Weights of a small image denoising model: 203450 training examples.
Rows from block 8 of a small image denoising model, named by matrix and row number. Rows with one number belong to one channel. Each number is 200 + 30 x the weight over its row's rms, rounded and kept within 0 to 999. All counts start at 0.
After each channel's rows are labels from the 100 images, of 14848, where the channel reaches its highest value: "top examples" is what is common among them. Only what is clearly more common there than usual is listed. The data: cartoon faces. In brackets: how many of the 100.
# convs1: 3x3 conv (model.decb.0.0.convs.1.weight, 96x96x3x3, standardized in use, each kernel summed), inputs 0-95
# convs2: expand pointwise conv (model.decb.0.0.convs.2.weight, 192x96x1x1, standardized in use, transposed), outputs 0-95

convs1.42,211,239,182,168,205,212,236,219,197,196,144,195,187,171,180,160,276,175,186,171,165,203,157,290,228,220,181,265,249,151,187,190,177,172,190,156,171,209,175,208,191,193,223,160,249,201,209,238,182,203,199,188,191,209,250,201,185,201,233,188,172,162,157,165,210,241,211,240,183,233,160,207,212,150,213,217,197,192,233,155,250,190,212,263,209,195,198,167,219,222,186,248,218,193,195,208
convs2.42,192,192,193,193,133,220,191,224,204,232,186,164,181,166,153,227,213,201,220,208,200,193,264,227,168,168,217,222,215,201,151,184,171,191,205,215,249,209,162,172,272,163,176,131,182,187,180,191,240,194,198,123,224,184,184,186,215,215,207,177,227,216,230,209,223,165,188,211,162,197,263,162,149,206,210,213,195,217,239,248,196,189,178,222,161,273,152,241,200,182,215,184,265,280,248,202
top examples: moustache (73)

convs1.47,191,154,200,244,162,195,189,182,104,173,207,182,213,135,227,208,207,196,199,199,234,229,193,210,184,217,179,171,227,221,189,169,235,155,201,181,119,179,199,171,241,166,185,228,205,221,177,163,181,138,179,239,222,213,149,214,203,182,185,193,201,184,119,178,182,149,220,208,188,211,192,218,183,156,215,219,176,163,200,196,246,200,222,232,239,197,224,185,224,190,220,198,284,198,211,194
convs2.47,148,207,204,187,222,159,241,203,193,240,201,156,192,257,174,168,111,189,224,212,190,184,206,195,190,197,221,209,246,202,206,229,193,210,132,198,229,180,223,169,175,239,242,179,159,198,205,210,200,167,212,233,180,226,194,227,163,202,229,188,221,200,230,189,245,225,265,204,116,171,220,215,155,196,204,143,184,208,181,216,184,207,201,190,224,135,209,207,193,198,152,193,233,183,149,219
top examples: surprised (79); glasses (40)

convs1.91,238,152,215,178,136,177,184,227,239,212,210,194,246,162,224,264,138,212,212,220,171,188,201,221,249,192,208,276,174,193,204,217,201,219,200,199,239,199,203,180,165,192,144,231,236,170,158,159,193,245,223,253,175,211,166,226,203,254,181,161,211,174,161,174,223,176,198,199,224,223,190,177,232,206,200,217,226,182,173,220,264,208,195,158,182,244,210,202,207,248,202,175,155,240,229,196
convs2.91,209,225,259,183,234,184,106,211,235,163,151,213,195,216,152,220,205,166,203,149,212,208,211,140,208,204,261,185,224,195,152,206,280,187,214,248,217,228,233,211,182,214,199,170,198,241,159,195,187,196,146,193,97,209,179,188,223,187,223,230,214,181,220,188,196,201,198,189,197,204,143,222,237,211,162,180,179,195,197,156,192,202,170,163,173,202,175,175,198,177,209,223,199,166,251,234
top examples: looking left (83)

convs1.43,233,247,219,211,208,189,203,172,215,195,158,166,221,263,246,195,119,214,195,171,230,201,230,213,212,201,223,208,186,230,206,198,230,202,246,217,185,232,190,157,204,247,214,203,217,121,228,197,193,170,138,208,208,212,194,215,227,173,184,186,140,180,168,223,169,158,186,161,198,226,186,206,201,203,176,256,198,193,190,188,225,234,149,218,216,176,207,216,226,214,220,174,91,210,241,170
convs2.43,167,227,169,182,195,226,215,181,199,210,166,242,197,183,210,157,204,248,203,197,222,197,211,115,190,218,207,127,169,176,201,192,167,189,178,143,220,243,161,224,222,183,187,204,203,232,206,199,242,198,157,209,256,192,177,193,160,148,220,163,188,176,173,216,202,183,227,172,179,218,190,166,202,192,199,221,251,198,217,224,203,193,188,153,197,189,256,231,220,228,190,158,180,201,159,214
top examples: looking left (64)

convs1.34,199,183,190,199,208,188,199,194,182,246,174,198,218,189,184,189,188,197,227,238,204,170,138,242,170,220,185,227,173,182,146,176,155,224,192,242,201,177,223,211,204,205,184,157,223,151,206,184,157,142,183,179,194,243,155,179,201,186,224,210,205,271,243,215,152,243,173,219,179,130,168,233,197,255,232,219,148,187,193,138,201,188,155,236,246,203,223,185,198,227,194,202,199,198,224,273
convs2.34,210,234,199,207,164,208,139,117,185,186,160,180,195,178,172,130,208,221,199,240,188,251,219,227,191,211,210,222,144,199,185,219,220,212,202,144,230,171,234,168,118,190,213,200,189,224,199,208,238,229,238,186,184,183,216,151,260,208,230,255,218,166,268,256,254,162,184,257,229,158,200,227,196,209,170,207,253,268,147,223,204,203,169,227,203,175,224,241,178,167,203,175,204,215,183,219
top examples: surprised (39)

convs1.78,178,230,159,190,204,238,205,189,194,221,188,222,225,208,196,208,234,181,219,183,225,222,161,170,234,214,194,195,144,217,214,210,195,190,203,193,195,205,239,174,205,227,223,243,197,224,217,116,216,146,160,208,176,209,172,165,219,177,148,176,206,144,200,173,244,193,166,188,167,196,188,194,245,218,183,171,204,213,187,206,190,218,224,193,227,322,217,211,237,213,222,135,155,175,134,165
convs2.78,234,153,230,170,188,199,239,210,187,230,236,193,223,200,247,177,158,163,254,207,189,210,149,177,239,220,245,160,194,218,188,249,193,195,262,241,207,229,201,226,205,220,186,241,187,180,209,207,190,234,198,179,225,167,185,212,216,181,225,185,194,199,216,204,238,161,168,171,191,179,159,199,208,175,152,194,171,239,217,204,218,207,134,203,226,208,143,228,186,223,192,208,208,223,229,142
top examples: sad (64)

convs1.32,192,184,227,166,195,137,214,203,217,178,205,207,209,128,207,216,193,212,205,183,202,225,229,191,189,218,232,199,222,229,155,235,200,172,197,113,212,190,210,172,229,208,215,222,210,235,138,196,228,192,195,232,246,192,179,214,238,221,180,111,199,184,185,184,180,188,230,227,199,185,210,218,203,214,166,213,190,197,185,193,195,204,294,162,146,143,165,221,246,160,232,185,138,236,219,206
convs2.32,194,127,186,204,237,207,212,100,202,236,227,200,242,213,243,202,171,217,177,195,194,212,221,207,165,172,188,195,182,187,207,157,188,193,204,229,167,126,215,209,160,181,195,218,146,194,220,157,206,253,179,233,192,228,169,207,175,222,189,207,241,208,174,174,184,190,223,158,214,176,210,155,184,182,176,242,140,196,231,188,221,208,254,180,248,202,207,202,194,222,145,118,236,229,187,153
top examples: sad (45)

convs1.73,270,170,207,180,185,197,183,185,165,181,223,169,219,242,208,190,219,173,205,203,205,204,220,210,188,230,211,225,251,217,163,179,126,206,247,208,219,198,189,145,209,204,171,216,203,197,266,201,158,180,206,179,133,175,209,178,183,202,246,188,182,156,214,200,198,180,189,212,149,232,203,171,175,211,166,219,188,252,172,235,180,264,187,150,261,219,186,216,111,185,190,219,201,182,152,220
convs2.73,246,175,205,246,175,229,213,194,191,197,221,208,152,207,230,197,208,185,190,190,226,146,194,196,205,196,211,184,177,219,177,222,217,179,149,172,171,197,192,241,224,158,177,179,200,238,241,234,214,195,176,231,231,196,153,217,200,199,182,141,233,179,214,186,218,185,202,209,149,198,172,251,218,267,209,190,158,218,208,273,203,253,190,223,207,197,238,122,208,210,194,244,187,272,138,229
top examples: moustache (75); looking right (63); freckles (41); sad (32)

convs1.2,233,194,206,180,206,227,157,198,207,234,120,162,200,229,220,187,204,174,218,196,203,215,222,186,245,165,177,204,207,180,181,203,187,191,234,177,237,231,174,201,233,200,229,220,196,209,183,226,205,219,227,215,133,214,217,156,173,133,204,184,204,204,172,231,228,183,220,232,257,258,156,147,170,207,225,202,252,179,211,224,166,186,251,241,285,220,123,198,160,211,203,228,192,204,207,208
convs2.2,175,228,187,182,189,166,164,209,178,180,194,233,213,217,156,213,216,209,243,185,200,259,214,208,211,246,203,170,223,259,157,183,203,207,226,208,197,189,195,231,280,250,193,233,217,194,224,245,232,201,227,182,188,237,206,197,192,191,215,184,188,183,175,207,209,215,160,162,216,214,146,195,227,224,168,173,238,242,154,220,187,193,163,221,133,253,207,202,218,213,201,234,170,196,163,211
top examples: moustache (63); laughing (42)

convs1.30,263,208,143,150,180,216,250,144,213,243,205,204,220,268,195,154,199,218,195,190,167,137,259,227,188,161,163,250,198,200,193,222,136,163,171,178,213,189,158,195,189,230,195,209,214,193,171,200,207,216,199,186,171,220,182,190,171,237,205,169,254,187,164,214,219,168,174,201,228,213,176,172,203,236,209,166,188,160,189,188,214,251,233,221,245,216,201,248,172,253,202,228,206,163,170,193
convs2.30,185,216,265,197,259,220,199,253,196,156,208,227,222,111,173,228,238,190,205,206,241,198,170,191,168,179,191,178,216,238,249,261,164,221,206,200,172,206,208,207,220,198,174,193,223,209,148,223,211,190,153,234,203,216,182,257,196,213,183,196,236,173,225,199,199,204,110,174,157,228,204,251,218,193,220,181,211,211,202,160,175,225,219,235,211,199,200,239,187,197,228,200,267,284,238,216
top examples: moustache (85); sad (54); surprised (30)

convs1.3,222,203,230,192,232,130,204,231,186,199,225,244,166,158,180,148,195,228,263,229,224,159,220,188,190,226,175,175,168,173,238,211,203,198,196,184,232,233,186,156,200,152,187,224,185,193,207,158,179,137,213,194,177,253,148,225,152,210,242,198,184,196,182,273,165,222,186,230,196,125,220,160,186,207,181,194,210,187,181,199,234,227,152,255,191,199,224,195,168,167,178,187,246,210,203,200
convs2.3,187,181,182,166,140,183,206,221,212,241,235,139,221,182,189,163,208,217,210,231,179,213,200,175,265,203,203,222,235,264,201,218,274,228,195,218,206,181,234,158,241,154,205,181,180,216,171,197,177,153,161,177,199,225,174,209,267,212,182,180,217,174,166,184,173,223,188,147,200,197,235,199,179,226,208,175,247,206,185,206,181,174,200,170,116,229,228,210,129,215,253,218,169,218,223,179
top examples: looking left (100); beard (54); moustache (48)

convs1.69,217,189,163,196,191,218,274,176,199,174,192,199,204,272,188,196,258,208,193,192,193,125,179,250,226,247,209,178,265,215,169,214,148,232,212,220,178,176,150,206,213,234,221,216,158,210,199,160,210,186,197,207,174,219,237,216,176,233,180,178,244,179,225,145,186,222,198,224,200,140,225,192,136,207,231,246,201,176,180,174,220,249,226,152,190,194,187,219,191,248,201,219,249,209,205,204
convs2.69,146,225,243,203,202,232,228,175,203,186,231,207,181,228,214,194,143,208,225,204,180,197,218,166,186,205,160,227,156,210,201,213,220,225,154,214,153,184,202,195,166,262,209,207,188,204,164,211,198,155,213,223,195,208,252,201,156,234,208,237,161,207,194,177,190,237,147,228,192,222,215,189,168,251,224,190,174,284,190,240,183,235,260,262,213,255,206,192,196,228,234,231,192,177,171,146
top examples: surprised (100); beard (88)

convs1.85,208,226,201,196,202,197,207,211,151,232,206,198,219,185,273,193,241,194,193,185,228,186,206,96,246,191,144,178,187,211,218,228,218,187,188,215,173,184,234,242,235,161,231,188,193,173,248,188,199,190,210,202,176,218,220,200,198,242,206,258,209,208,154,174,201,212,169,201,174,185,162,244,102,151,249,181,181,216,194,218,243,245,195,173,180,202,218,193,219,219,170,182,250,212,158,177
convs2.85,159,248,164,209,181,169,200,187,216,194,211,242,109,216,148,175,223,182,228,213,177,199,217,232,260,187,144,170,192,194,205,209,229,185,173,200,174,219,212,200,214,240,236,223,189,187,173,216,151,211,222,202,212,244,224,160,163,217,206,175,127,201,222,176,233,281,180,209,207,194,193,178,206,208,164,240,163,227,194,217,192,207,261,184,239,182,228,153,207,171,215,162,224,178,190,231
top examples: surprised (84); glasses (39)

convs1.12,188,200,165,185,191,206,220,159,199,242,254,227,216,237,153,193,221,167,174,195,197,174,202,202,231,238,191,230,228,148,184,161,169,201,211,199,152,213,236,179,148,213,143,197,149,176,220,158,142,226,186,217,147,253,204,123,241,203,177,206,193,210,200,185,192,192,204,226,215,237,197,186,215,239,188,190,224,196,188,177,227,233,194,224,291,152,168,161,185,251,210,220,228,194,172,198
convs2.12,267,183,192,154,214,187,200,239,186,172,218,188,207,226,183,241,188,177,191,190,228,202,182,177,216,190,167,204,240,174,218,152,229,216,200,189,174,192,177,210,179,200,204,207,112,181,229,232,215,218,157,239,238,125,193,227,163,231,191,183,210,238,178,209,211,162,209,148,139,190,226,221,220,256,202,253,196,219,218,225,174,152,186,144,237,181,170,243,241,181,195,209,190,181,196,197
top examples: moustache (45); surprised (41); laughing (41); face colour: pink (32)

convs1.89,172,134,186,232,193,227,262,200,211,223,255,250,155,194,189,192,219,209,199,214,164,198,162,191,221,198,198,233,195,184,142,229,183,232,123,239,181,206,199,200,172,198,141,169,225,191,189,206,146,201,258,180,241,177,237,215,206,189,231,166,176,176,216,95,179,211,192,215,203,210,173,149,178,208,213,142,214,174,196,197,170,158,194,150,186,199,221,186,202,216,174,217,198,210,186,222
convs2.89,184,181,152,167,184,174,219,239,200,173,215,163,178,195,232,198,215,154,184,210,178,175,127,157,229,191,193,198,195,196,178,229,241,189,156,224,230,216,182,235,234,199,247,120,244,228,197,222,194,170,188,248,134,221,180,224,228,214,200,171,147,209,180,180,145,173,181,212,258,231,128,217,195,222,185,172,180,188,204,187,136,239,189,239,180,163,146,179,195,215,252,217,214,173,174,174
top examples: sad (34); sleepy (33); angry (31)